{"dataset": "fractals drawn by 1,000 iterated function systems, in grey", "crop_scale_min": 1, "targets": ["system", "maps"], "head_dim": 64, "width": 192, "head_dropout": 0.2, "one_sided": false, "adamw_lr_other_params": 0.00089, "batch_size": 128}
Rows from block 2 of a small image classifier, named by matrix and row number. Rows with one number within an expert belong to one neuron, the router's apart. Each number is 128 + 24 x the weight over its row's rms, rounded and kept within 0 to 255. All counts start at 0. Numbers have three digits each.
Before each expert's rows are labels from the 100 images, of 14976, where the router gives the expert most weight on average: "patch colour" is the nearest of a few named colours to the mean colour under the peak. Only what is clearly more common there than usual is listed. The data: fractals drawn by 1,000 iterated function systems, in grey.
# router: router (model.blocks.2.mlp.router.weight, 8x192, trained with AdamW), inputs 0-95
# up: expert up (model.blocks.2.mlp.up, 8x48x192), inputs 0-95
# down: expert down (model.blocks.2.mlp.down, 8x192x48, transposed), outputs 0-95

# expert 1
patch colour: black
router.1:146154117154141157116144119141139177118121175166150124138127125133112148123121132136139101139102091138074142115102080132105173154100104112155201115152117110097133175131048111132146146127107101108128134118160142139112128109154057178171136156095109143132108134139126079155155113119170148147
up.5:133182081156118120119129130181125159132112105128183138132131119146143097152146112121130130145133132164159121110105130155125115137143158146108128101137129114140107141110122129141149074150133103137154118151132076110113144115112132094119111165106098144158119130101110138127117133134131095150
down.5:107092127136120149131101123105129154122111110137158103136135123160133142112134121121146052116121139131158106135113140044118128123139120122139117139094130179095153111136078161105164121073135118126084158144130126129139135120149113116120137136129107102100115124169127133112181118159150144121
up.6:115163127088114115107101151089156071094147144100091149149146104088181128132118110164101170166132137110121138131141151122124099131090120118149119142131176082137111125124125170165143092108134146107140134125104126155155113158140153083155095142107116136161167122165154150161161116145167114096
down.6:111142132138191135147141111107104197094088155184177117108108133105105126134147178121121134090076141128091137144113145107131140141140201140129151120113143137158142153134124122109110178142156141174110119132133157113140134117129127101149130107105122153162172130139110094131120098099150124134
up.7:072146132122103148086152162069153116110147150077107106046112101161128090104097095129143126119137164130100168121140139173074129118099137133132145142151106145115102133088149107119115111110138158154116147097116112103094086126131127119105143113132139081100117124140131138149154142120147162136
down.7:123068140135126115114106129142146140140148129119104112130145112127168114128158149109116152148193086137102147111138127142082109142182104146080059117059142151131094132113148133065127135117127139114155135174113119155118144125069125149141097110131107120113166117119134097112123110131088167100
up.8:148112135148106173097119134137131181126145134154150083102109161132114154136132131124153127154132091165088125115147177144136127138132096123116114096111121160121153084114130141141107173140112159110156112157119083120089145147115155113133171141113133104090174130137147118157109147111138122121
down.8:138133127123131076146131113118140100087108124108138136122146081110093163119107128142103086178157126152148158122122127129120141111115125130107154121108138143089092159130086118146169083149129138083078156100120135131134163116137144163163093153124135100095114169116142123070143135163088137109
up.9:104091156179117122119147157168090174137137078160135088111096104152132159132126121132105091097095103128100156116120120109165177123124102145113144122110138127109150080133118111121140133135114128168093104128097089138147120129143111102118084120155126060143097123171140123128122124109157155110
down.9:110159115113135096128143142149117144120174174120122149133128148131102118137168123161097088160150101145149175154173135159111107140140138120143085094168114113145146172139138138125156105137157145149154136123164138090098142118134151162116126127098140118138131097116141160134120135119108172120
up.10:102107106142127095105132149142121113177124150132114107150123162157104138135147155187146061137108150163123127140108148128131125126151131112103169086170102134136153170126159131089151142110107123156136161134162146129136099172101122119092135133166096146125158147145145141092141131084115179115
down.10:099113139130112167157147094135167129094123136111112128175109110134157154146132132054111120127154143119096146139109117128148133061143118129130136128136148166107120099145134078158099088121135113135111078100127151149153132176128096116192126127096093122134084096123130146108147122125099118117
up.11:113084128135129131128136097116108101149170137099108138107110141104117087136153153141120155138058134132107107169107072164125083105116154139117130143145117111078131111133144091123126142149104134155113164161090132183156162131108143122144103151108132087163078127102159092116165119125119126169
down.11:141144141136133122155141170148113104121136140178113167145108097165131143112144105171090078082119142137109159161156115109138119121114100133142110070162115147108162158155141125108122125134121076145120125160143138117152109129114115140109133130092111138160111122114166106114151116167135112153
up.12:128119109126127139100079149107143111115167151152109119159124117136159119135163111119132149119131146102133148098169140100117113066107135095080089147122141113147141120133123145120150128146169161136155124145106086110090110121151149093091130124144100123110145153131164091100129150103165095130
down.12:103139115122121131175110131137131163097096116166110117129119175128145119144128122094110110158129103107128125160093096128089155127122050135158138149111148135141075085077096136160123108129148118145137114140134123121141093134149104127143117098123124135161094117147116118173109070148161146129
up.13:150129147124144156138120147101129087120156126172161159165123135097165129118114143133132142124164119141110119134146076085115116164176158145116082152101117128134107160140109104136070093151143142135159172095133145129126162131119095132140166099118156126198115130127087115097131142106131107098
down.13:101165140124115138124143128179128144163131110159140117146129102194124109120102132106151099107090128100132141119139117117184124154126111128119114153162126115104137106115098121136146173136124138118108065159106144122119107132157149150140132156086119152119059113149123117121145189135129152101
up.14:085137092109142141123146144128172148112110110136137108101116117125106134140132089120110182148117138128139154162132089149145113103124148120138146140139106129141097094147155078148141135105134137158133174088172117123145126077166121146128140143104166126141159128165153131167115137128114103105
down.14:098109139107125087131128109128123170100160147144161158153150121093102159141160102130170103112081082117124099104124149149128078128146117145177128104104130075130133178115154154113160148120132101163114109138091130126119143109134081089137121132120141141118149096159114107086135098129118099085
up.15:142124113154122117123150163102089151128114115177166113134141149147112122153132120145124153121149116114118106105124100107089108132114154083131117129130120167131104101141123118148117120094156110140156066162149096153151153109100124117125107171127098106118068154097118131067118123158148096086
down.15:114159162145182104118123135110111153130119128150123127147110120062098138100119134142132101125144131084142148130098121110121082127130103163120127149127132168119129142120135108123154065101135167140152101121080112125148154136118122080105138127106126123102121107140138147125144119091149139125
up.16:102110113173121156094111148112137096160130060122189161099106138104129167124120078112141114138145135119105161099167153181112157100121111142128118147118176110127135115126147107102105127147128118153128101106117176091134114148093103143106093132102134089131121116106145121147138101124152173124
down.16:110153138156120145112110102098130140112093145093148123156113112190100112151123116159124083136186108128112128169085116156122126163107122160147090167149131101088129142090124113153088147129145134109098140170077103117123124135122176108151113128138124146129119112149151158094114102130160124116
up.17:125136130172132112131141139127124131170122134099122112101093126102136115132103047087150135143123140109133107111123137134139153150087143122152160154124083103133120116074078159152125153116141162147075141095109087118113182147133130156162128118162136109112110155124131133153145097142107096158
down.17:138122114139101156100110138131162137138139106132082128157138135127113124115150139133117190147136125146089134166133109197097161127146114127149141089088127115157119125120148111140130138150100101120152095150095164161139103131117177120096126112138151139141139101095129147096141112156133149113
up.18:111110117164138115113168186133135143177201153136153155125131098129150132116150100104125116149099144155109139172138111127113076157150162137156165148128126147149120129152109138115114174133141132170145186152112146157073139119123115155137104131109070143160110135162155120135144134150098162114
down.18:107144197113080137085122106166125132151128176087152138118124112170121119131118141135122135112101118064089107100139115152143110137133142138146143073130113111092108128141149048134108121157104141120125143112129127127130111125119147166152076085145177130154127132089130105134140104111129144150
up.19:127141136107129140160118124108108124119110133128133114142138097169134163147105125124145126135114150123131163108133111109135153160134148147150107100148139073105173124102122105124149108118166133109160110156107135102182125156126111142099093108137137163114130159154105155153176105092123115165
down.19:117108082106145189114127156099112138139128139118115155113138162117135113130110144100123123087157136129132129121136141149122134098125110145090129134079140139105104160116161146110137125128133159163123176119112117141117146069101130115134129118194140148101156104125164141132135161149100100144
up.20:114104130105111135134148120110094135091145110167125134148156105120105113132131092153123137141093147123140113090152118073113136113127145117128132139096162135163095113096156115129106139101146105146128119110156121112168159109113086109123145066087154138127148109097135112160097131131119161153
down.20:103116106163098105117124167132099105140095115121113183127127141123105124135121112150134111150100115158126099161132159093130130115115108154095155156098136107137108134091109097139104115100118149070087110124127138137114089153156115123150164155075111144095084126146089092113136110133124135102

# expert 2
patch colour: black
router.2:128159155145108099167114113111129153113141153162128137155112139136106119145109121141100111133068116127123165145122096178142139151126121115112145120153137137118136159195096118129160123100138100158161110140128116140119137155145101120140148127104095215159125109134132099154155120139175142127
up.0:188111144116108142155158109129074078096114138104102127090118087121166144106132127103093106095143121088132150104129124113127129134097120099150139132144122170137151142131094132136121064083108105109131097114098070120129110124179131145125140161102109122143145137157132124138118121151115139138
down.0:128130151113157140170083137134097120148084139167143094125071112171127137150143139071168090104132112111138120118111104150165105115135116127131142088143115116112154145130149142091123130122123161112128141106135092156165165140107118134125137170087113113075154174110093135121144152145114121118
up.1:119099091120144154103161115132187151172139137160158111094123134128135112127122097104155137161152134152106157105104120174141134111148131097146127122145079107168103122166120107132091176128097125137112174094133162100130128105183070167118144094139126145123146116158112136129104111156128108109
down.1:150118134128100129100157099162160140110125131151158143149113167185155123107128116162171171119133158107105096104126110119146121135159146118176132107124136113136119120132144114130131139144152120133114147100098124108105117123162083121140119138148134115107125103152134132081124127133137112110
up.2:127096116120154118119135122138123168125112114098118092146152112145093139149127093123144107127171110124103129134134125157118177114151105137133169103101066156101169121140110079130124160108098146136152149106151124140119133130093104165128129088127131073128099151145172143136109110060126123124
down.2:117090108155152131075111131105152105145125123124122114175119139073112156129127137150098140139123120106124171124079104136099122141120091098120093118135116153117123145129116158137152121115132128114097089134094159128133136129128101154153145140151142158088111090160136125114112076176084117145
up.3:133128131103149134110096122139078107090125097104115111101134126176124111132095135109133143142095135147155141121094118095091099085129167129159128140137074109123164129152104139145131134122122090140143122106116114112130155131124111110140124138089086147112115141170131140127091112100140128153
down.3:124097140119137075135150154126091147115148155140078148124149098095137108093148157143154091112123105132120147166155132154170153119122087096128108133110092085106112136146140135145084126133169111105085136139081116114096100107124136117119145157156147070154138102155141134163135117126119154133
up.4:100130091125083183132102114130129132138119121137112156103111120122138107107120130157108129132119128160117125139135128134142138096152138077117106177161149096130125144103115151139111106115110085118136131166130121142104175117156120084112138131108141112123090124115054078113099148175105152194
down.4:134153147109073099172101136159127066160166110158150166118129171104097123112149132161107128121120160088108086104131136125186109108104169147100117135138117150165086108082133139145137160115115102134182135128130114131143120119137095102126100132096149150130146127134137142113117125120148094102
up.5:136177117106145141110125123147135126084134152153144147098156119141119119095103118128137131120117130111112138142134126157109072114109163087110093135103103120119143142161120161117127109070158149117173111131126084124140180165167089137139153155151114122153156170126153124185134090122146092128
down.5:132099106104154094203119160108106108112117122141137168123113113137112179156112117123162108137137135109108113131130147086097146140177151161133104060122095122153095142121180101106102125130116137136127114126110129078159095102117136134121162114120124158125087145117139116149144157111155093098
up.6:167147121145108135122136123080149153152144110143128146135131118105072096135121131144114127143149130104119091098160173129125128119107089159163089154131106174111106147103127120074128123091124114092112070075142153133134137130137138136155134149092122138115100117113151098102160139161138137161
down.6:140097111106120107131126115122123139089130093142133103115087100124119090136127187128091154158149156165176152175146147081103103147149101096106104166124134116159117143105116136098144150161086099147151112184126121139174114107145153103104112105102148134130103080135096160087134138119123125119
up.7:090112127125096142091141126114121126166148150121162113171117155161113105193156128148136115126134101174088106150159107163141127123128129102108104099118109124158131099140122119149173158105140140152142139126163117130153104118068096130118112163155137173142124112102145149087162146107106098078
down.7:089104163132117123103130121121138135140167118130149105112168127136140120152151096156094129150153149117118104145129142121089145119115159091119106124136133155134104118120149139142100137134157157167148120131093116051107145135182122107092163160171070125103103169126136089180144107125162129090
up.8:142132142100130117120132114101116068153107102170137124136127076126072118110100139101111124153161153105115120119108100120137156131146102127159154126168164105155119119158095142139148116118137134112136167101119112110139120154169144157132185156149109101133128150114108115163138108110107121134
down.8:117159129143077145108171160146147126116140105156131116164105144170102115156142170133129119099132113147131097126136112109129083125140162123101102129110145113113092102109141197145121125157086152090138153143137100156194133144115140167141088144082120164148141146142094126143145173158120122156
up.9:139108162140165152166073100172123100121100121116112160157074117136098141099141137130175090146136113172172108131145163097086154158177126146123102137124160118111142155111161104127128124150078116151143171131129141116145084088119111099101157160135132130145142111143123139077133137142112118139
down.9:150158119115119128093146118114127134151142146135120136129160148166158127132119121153133125144116111104126125142180138160161127143129155168146164155114113111134127130166091147187172123147099102150111149133181128128126128152147120161114119137156148142125091137091137145095162145090122108118
up.10:125130098139112110172123114129127139123110148149139145084141106123126152142102169113160135090085116118122150141127124155128101184134090147135159080180146132091088140105140148130142114133122146133111096125087142085122083147154110104126136118142110168146144132106170142155082176105152139154
down.10:136135175119118121111110129095130133144118147096160107173085104153122130112164173122132107110130097143143128112106155109106102082143122172116087084135143181146156118181157094078118094129077125101140136153136128118118151104107138106151157106109069132111148137150152191126101072114122137142
up.11:126150137112124119139137152103134131145133144104107158119118107141156134116095133100138126100166126104164098074119120121135135147148140116130089143118135111163142127122124152118136132113179147129091090108084120155145120121152120135122084098123155098154193143117127124124179124150179145167
down.11:140125116109132151127131170135168187109088142104114148124103159111115138128157125144118125125109111125143104133082166183099142140126111129167129109103172143103096109150140110118120162127124183133117117105123087106092131140105152087094149117137130116161141123150118142100150067116128169147
up.12:142125143128175123152119180134146124150102105145106155158106135171135111147113130111126157138109118173114099119097135111112111138126096118088098142144158134110097128128127141096109126136132116094147154099115136150155142172165147126107127125169153091163115137107128113152073135153142146120
down.12:138131161140063145136130117137123112139146141129140123117133155112105125146077082118096100135162056099117127119145119126111132147103112127171175092152136124152146096068145121112143121105166145110126121134082117129133155134154140129122165115146129123129157102115127143125162109159116123110
up.13:112101124098139131097151116099129113125092131168130134116112143122116132149151092143083136137128095114167121157127099156140122137132142117116136112123115134144148173091170111109106113107154164102125081134125111136162131118110093110125151128136122181153132134141136173122127149093147115137
down.13:083157182126133139141115140109163135159091114083134101123108124149082107143151170101128146108146153133122141124120148112135120157105137155095110132135129120144135130136116119122136124127136126079134156148118130132136153158112139120128134170122135111156124069170142121170088129114141172168
up.14:116139173077119113140137122099150127164149086137142135139049108142127122158107094121145105138088091151128105121145132139142109135122157163141137133125122144141113121117161083109159115112110074116129156131175132185148095179130138132185132112153138151162108115125136099114125138150080163153
down.14:074140145158139144091138109176112150133161122097143113116146138131121121114097133123089114112127062112127132142134168156107155099144147144092116109120138103143155158106105173113126132158147127087141116151123065133135109096116191124119146150141099130134170110136143117153136115115132141108
up.15:136132129116165135150141146150115192129162094193136147140115128107119112101136108086162109135126126165124151098161135106107117103101100140192114142131121150118141164122121142073152154089164142150137123119134102139079140131121092123114115088092145148121147136157125131144126109134142130110
down.15:134121106152132100108135146130131133102118148109114083153123099101116090169120117134129134146090136114146096141127147132093120163148073164173159129121137088141085099141117132101129162155099106150121117113126151182136133090105176196141144113142128139168144101148135092139143140172134137182

# expert 7
patch colour: black
router.7:142094130149157160106136096130151135127104093133130139100134153136120152161137137154114126132102120101172155089146092126161157128117111161105127114123154129154156123121127127180109119138174131175106096097132072118176135145147114130084155131133087101109110128110109110125158164114150140094
up.0:185124126112164177108112127126117164138109173122123139107163136094126118124127118128183152140160118138137093134134156136131111161106101136164125192130118107136096111087131130154113134108137106126121150086114123139118097102135151080120119143117172068109107072150094135127145141105122153104
down.0:160141134116138122166158148159162094107114099109125117122076125114126118136141112133108086181159121134087170115118135180140177126151127110084129095158138142148166145138142106114112123144122145107137146110170138151141144163125170115148169141137128148098140167101156162126144139123129127125
up.1:146125119121106135142183150109135080108142104138122145149158106138145089163123128086138148142136139155136112121147094138105101108149188104111096102148107111120104109131121062118154131117141167155125142116115064112175134197093147161104115125142128137097165175089154115128122127125160109128
down.1:134131116144113115122115138135141064123151123081111126124121118127137112075146147132160172114126163120142119119142137100140118175110121149150096128085103132108064126111152071097158118100132122100145118138078128127091111074138144056143092135125126131116099124152075133123153118152115140174
up.2:093081159132155152143072155092086097094178173086144135135089111150111116103119168118130104126123134119142139106093133159163133134093127127153129120128134142147118111135119164125138093069077128176116145141128123128134160160120160126143167101107092086151112083118150116142115172138149127157
down.2:094120125120141103102101117158144173106108110156166112114141112126120127103159174091147110110133145107110141160103136081182118150083126149114133109121129133123169140106086129135144129140070138160141120124104149179086123113134129110093171112113120145173123145151107118120107087146144142117
up.3:116154160101118144142125080123143168106115115097112140122138107106153129138118097161121116122112106106128112165139131152108111133159093114126134153102130121121096170106160140115119105120184132108066153145114118127109107154091111065153084147139103090162126114086159163159119110127145093144
down.3:133102134122119118144110158087111116104104155144143139123113133110118100127108112150118118167143153103115125109162118142151149155102093123126117122168108134144163114161123104181121136157097115113139087105152143083152122123101116188110100113111121086147140141126100142100127137129120117126
up.4:151119159106126154087131152129104097183100138124166124121101134125132117124142124131159088141130162131148118112104143138142136144118130166155138153120165163170164120117187134116148153099144136154078145087113133137126153102140115177163094105113104102130147144134178145103165122154139117098
down.4:117165134142101155153126127146128145062153175122114133124083126120084123117097148136117147151131150170145135160171155137103091152121099099071128138158148111083134110129115098130141121168119127111094118166143100123094146107092133109097158130122184119105090160102107132149147122124101150129
up.5:123081143112124113105128109091118145138133114120152116096081151119116118127115080172146145147148146099132112143134108138165123138124123132114087104173116116098130104089137109133095108137116139170111126158117107119144168064098128110120079122141125144108149134161161148144143078185140121135
down.5:091111134146149133147148108177139142100125160108148104109079092156115102106138129172099147118114175149145134158123092149133176180138105146165147117150144140088140117139120137111140113147129091103114115175128131146133130117146130092096149116119114139110126113135127141158132150141127121121
up.6:118156124143133126096126147118096152125119126128099158171137143122097161123135115152170098105151128122139168149155176156106126121107145124156100094134111167141085150171112088143133164076163116122124141125146098118144146136113139096097083151117135119110141113114141080059141152122119139138
down.6:147125094128128083177110144146123138149135130140144117116113128124115130162137158112099109144113136147126147138084112136113084150136125119054149126147109091121128158149076156148095136130156169101104107078135163113084137149104156132150138109103091167142115119154119157143151125130107166119
up.7:099150130150106122097147076098113127103099114133115154152122172128099102152097103100136130124126102125074095100162105161160136068113158121106128107135130116116125127124141127136142116080122126160120122170138139156126083173111147115171114147103148159190147091146150110112132099143137146154
down.7:130146139132140159159094133138093121142159149123132158136154084126135131084142085143133114129141125114186111128161117117128128132148185161124114187128126120139129094142130155171133144134173126137126147144183109130101124133104160084115134088133159126167145153169160151137150146103106130109
up.8:167107132103120131145131114107131149122070126104142122114134131139152165135093147089134098152149140161155121086065160130099158138152185132124114123103160131149134105089107158176120136160118116122157121118140138113116064125121128166137129134108124091133153139154107156132177119134086131126
down.8:136109112109126098102105137140162140090157162081108115122128054127135119119116129150107121157145113139122197145160152136133155120109090137121139140101179121117092127115122134122178153169118163182082162141141114162135146136140139171153102146166119147131132139109184149118106145138151111113
up.9:101077147155109137142111123080155127172113125147119141123098148134129122144158135182125156099099140120140109156164114106144126102149128103112113129192091081121167126122130090112161133136139129136100143132117113168075180128112109150127146103158157134133143112155140162137127136141126129119
down.9:071130136136139146118170168144142168171121138094153121157117123115120124100140138151126143065140125103073157122137120182126115146134103113106190120132113128159107143102087134120128117103137073077127133165156134146183155125140094137126117151145149159102134149127113087153149080147150155127
up.10:147181111123124117115115176109152114113118142180114107116122122104128165161140150130105152108120101126100105152137136130130094128131124152147106113114181123146134121151144165126156139079177148130173161146158121122149120181157145114137170137150121143163123114126106107162138132159137124119
down.10:180120109058121152134123135134118113137138190123137152145139130144161135128155109107122133137132145151117154110092145138115134119106112102170146165125131120113140137104111149146170156128151126161118123124169127141128113083159134129135062149140134178149088113121180108112139153144143105080
up.11:132177138172148181143145114139122150146149109121122106142122131097091141112130152097120149094141169103123143072146143105147094122115148117112143107145148145164134111141151154157135118129129125106149114123084166118148137132135147131120151143183089115153147117143110140115184142110134165097
down.11:123084132100121153114159091149114155143106175122169098155115136176148122134130147113150117148146073089163122132118136134110137152105119116146108141152120105105086110103092127083119097141142117128095137134125097105092151102114126152140122136157138082114120109151119127156149136106146086112
up.12:100130141130112144113158120127190140117132114143097135110145111098140147118107128136107097103124140129113143164171133166133126130113122140124126107144137124148146107096152137145119101193159115113115135148141142129153138110082102089137086123140145163158118155096119109144170161129100097152
down.12:170114137167177101109149120138097102134104120146154139094107115148202128136141111108139127131102116117143098141142133151113101124104129144136094129127174124112115109119120144063116144092137126145120109143104141129121104142130153114118152140131128124130095098150112145117141102138186140101
up.13:113069121103107103103130092090136089118152149136128112152081113144122133097133117127109117139148160098110157135141089142150194140135089135157087137143132087115102123128135130152113112115153120130155129160172095138146118131091112102108131178117168109114085118124110132079145152118102108133
down.13:154166143157143085148089121140141087154114121119132121135112118154128104155162115169113091150118101142114081127120122119091140082108152124087161125094126159125159132106103166109097144160130118088119094160115160149149107121155120127141130125143154135130134155115092174108066131139100103111
up.14:113142120162113125090120156125109114114104142120140133131172133106128169165150130141113126111113152137137147134155113156128132099166145085098126116099159141135111150138112132148165054130087093127148100093126104085155123116103072065087144169131103094086149113101147137102143140120090139122
down.14:163125149078133119174114124157149105118100152156123117136121109142158120152118144096144128136097162125106136117059152140135165136121168141124113119127126067174154110122153114124107188149134136147114150110125126141100136165104128176160157129144107182136092130115105124113126141112135120127
up.15:149148121152104173099142118112095118121136120160119098137129132093120126165127077094121134166148133090136116100166148085134090114104153120137129156112128169131104100140159118150108143093179120157124075140130125168145116143102175155132126134105143122093102124188145102109204141102116125117
down.15:122135111104120125151093160164160136128140131128128121162156160143106155163131159099143141100137140118133108125130132147085101128133154140091103120152148098122112136120153153106109097141094122122097163170101098138122165119145109069141118143118103107111144136117146078130120066151108084158

# expert 6
patch colour: grey
router.6:131117140126102120090116169133077131136171111177142114146149107152099107112154166134126159113101102133120133126154166128110144058157151079136108119110133130093119138108181109138096135120113105112136131124114122135094134167138099167138130147166107100097089096121064132113091151111162144092
up.5:133147129113099111101104137141145144122156163130157162156141070130151164114139120116166148085155139127117115108160151119091139116138120127119167151104170111143130115137152126138122102135122134101108138156132121129115140109137126130143153181112114137137109120140119096149079147136121125152
down.5:158130132135117162110098107147086127110139145162155133064135142122135108129150167166141150151112101123137124126150135124153198166151142110131182145140126154143078132150149128105113121109117128124163112117111104107166118154140128149145102117121123159124131170104186094158155144159128120133
up.6:135153160143113098142135141121087141141150118101142130120147149108143071085087110102089125104157108122112107155160139133125113110120107129155124134123133089162129114105089125105134130127138085122144149123088130135073163118141151147145168104147114129134133094151098112149113168088139107122
down.6:189118160113121159112127150149146145103130154121122135125072113126132157095095145103140131191117139144120121094141124110146061163132101099156142110115121095117123111153139123103091143086122151146115132103159107173120122176133140148148082114167118143152190161125134107119126090137125138138
up.7:153133094105135134115092155114112119090144130092128152115105130129157163114112089136136098113095179125136141126100136119151146109169162158139121093121176097092175148088097130093126141163121135121160123115135131129131113127155140131137097118125162167157112101141104111157164130161116138152
down.7:135176107140115112136125107184136088084088086134127126152106120109115111130091108167162111126115097123136139126135097148159139129138134117103094121056151137130169137143183145128127129106108112129134127159132119144143109139137147090137118128078084155161135168124119119118137105122145151148
up.8:131168109158133153139128163117121161169095165170119103126115131113093103127152155109153144112115118110121117143145139147122117124132137124111159116109136129101077119110175117167134167087152112137108126115100123124185157080152088089125159129128125119119086124155081124106175135119172115143
down.8:135135125135128162124179163090171135091096118110141103130129140097120148139122125145146134145122128071099121104102134123138144129085140108133136150138143121152124125113145116104137139112095081131148087146167104133110144096193127098104091122119137106110103133133088107154137104129081131155
up.9:112114104110144123147133113155100164130126094100113081119120150137093165145158171164157153102138135102129119141105143108136125097088151123101149117146185133142106102078138113099110121154089108138127112122165169150113143092141119066122167131138132107096147144145142175083109140133096147109
down.9:160150134101136154100143109152136112101115095106181133133101121168134128149137135171099161097137087119118124136107126131167147137124136124126148093100146132186142081106164144136105153134103130107126148106126079117147148132110098149103142134126163169142151116104149120138071106104136075100
up.10:106099074166153084080134146167135106121123140150119107110138137175106108141098104112135104170147108161114144133086114172166139102103159127132148081124097160163135139134125101092157130125125123163127137101112145107140189155130108133095133112152172119134114148169106115122138138141123153114
down.10:140110154144132137100146143145153118177138130137115128126109119103134086111126148116106123145137151110124111153116133134112109171164105131125067134127140134112144169147150171143142107137109116131188149144141125120118104130136100145100136097119155127070125161125138147092113125125127123100
up.11:164110126160105145120152163124161132142143094094111116119110111114194114170109130118161149158133163110127127134129157147088101120110126146146151117148105115105132114139088162165088110133133117078124099130146108121134164125148119168160175161151190084110147129116104150140170113131119115155
down.11:149139108138114135141140132137152138128154152074147101155155101113131077142102116139141114123094131130113127093156125103154144176156155127135174146147166137110137148139115136134117110180161083145132073148088130171102149109154112187122111133139093125141146143124143089156135121160176140138
up.12:135107175129119128103179075125130139181162105135115145124123129109075105120123107143131136112119090180130067142164110122138128098137114139142147157117150109138096127138181095145117114149106113128154089137128078159087111150131142119122188125088123162160104115190119101113098099100114131131
down.12:140117112143158146141118115126140085103100186145136093139143123145169153152147163168123109144118118120138124121111127144142154144093109124130097130189074117127121133116101130147164131126098112139108132068153150153111143115126153174155078111134085103109200115155162159149103172145120123134
up.13:117153131167087146143168138129098150156104104123132164134117093139099114122165126154127117153124101134123164164159106156136135152167121141116174108158112162159159183070166110110137127115108126142087100077140154126118153152109125148106133125133150082150103105123058128120128138130145174141
down.13:100120145106147075139148126136106150110127126151108144120137115127124108128080164167140101110129108139123147189146105150129121158157121131160104112139127109131179105154111141164165108170130119124120117135133126136175077152176131120120127151148117159118108145159118118072119129134101106117
up.14:147112130101109132155094122114131124133137118111086180086125131110114117107127121132159141144138135120139103104161102148148112149089177154132092146089130112098127124106111157123101118124099114134135098136130128129169160132149122131149121156119186151128110138143129141118151092096151180135
down.14:131141126145116162150147122167115124092147125115125125113106140092135142148102118149123150124131132107137125158101162094108097128143134100118116101170128080163171107102156114119129135133182144094157115135116129148099106096100120120119153172102088118142120133103125054128119144143080128116
up.15:142121134149127137160165118146157163135142135088149164130147124108111108155099143095111111111136136117116124144093155132152125158070072147106133125113103124139118089086111137138146150169121146157139125153113172144094115134101107140129161154135150127140128124124146139148151129137079107157
down.15:147134149062114146117133123107118125116081129100114167166158090098136128101098158136131118075129129137120153158180133110130106120158145155158109156165132144142133156149103131120111102101103117153150099127127155138111153144157094109124074183142128112174146128151186091110117122170126126130
up.16:135118123103114123120116134159111112119142143151146167115121091143122134129145138101151105109155115158108160105138101133088151122128140091166145076122095153154122147148107110117111112117070133146131201140161127089111120118121099146166109091147165127111144144156148147136077100129151125146
down.16:122145147148139133150084123153086135119148095111129106131132102149178125138156143165129113123124161103187119132160171119064153103122094125118171153090137108107119122143121179124095156128140147115125134151074127138154153143125159073074148131145147121125150146128110123142146127101138107082
up.17:131144155126136119106125125124121145107120170137109124126153109162082123119123131123118131119183073128169164102116107069134137093132085153160162131103098120131107128152139102123144113128073124099139159148144136123127130144126122129118135124119146093108122150144134096119133131152073157085
down.17:120106142107115128134124120143090158156124098105135119120138070169135144147102116169150139139116110137116093127102088080108131139148169073086154161150183168163149072092115148153123135146132147137105140128136115156135110138123159132117150074110142098153129127130112136103128098136130104113
up.18:120137102120119094130135128138113139125108137140112171095158107108132139131136149112110124119136111153108110133148113102118139094193104122100136191115120166146162184119127151145123109150103163125143162126107150125088100137145102144099142138122102161175130130133119116093066096115128130165
down.18:120122141154121124149155100104122180131156152119109177126159144121133143125169126165148099139113147116120148151169123088093126148090141138106122092155123142140108072140128102116153132106108112111110142109098097154125162078101166123129127141085130105135157118133165158134101126099136087127
up.19:134134118128153144097127111096149119121107105169119187112110111112119143139169110151118098104111123136117116117119159119166112155141124118154110144177135106132096105136115148157150161095144148098117142120165087151100133130129152107162142135098084114093147136162126131127116159119122110178
down.19:080151118106107150128112115131128126132134175129137117129146177138131113159147148155124137106081131182132153163117144135104096092133185121140134154144108143143117187108125114136154150137100146163140122123092181135099136113152102159128117149106134110136123110119162113145155134144113131094
up.20:132122105136113103152137123144093123154161086124160132131126143170075152084142099106122104100169050130139139105136110125140135095122091134129119092112128132139145129138104112132116094119136101115129166107128150124113084133082120152123131101076130145121122110135110118096103117083074176134
down.20:112083161113122124144112129149135143122107123170133126119119131141135097102101103182110102149129148122117147177123118091100123108140096150124137123166122139156145121156136109146126135110132102155128113142132136118144125143166109110088153082131148080104178107116110172137085123085183091152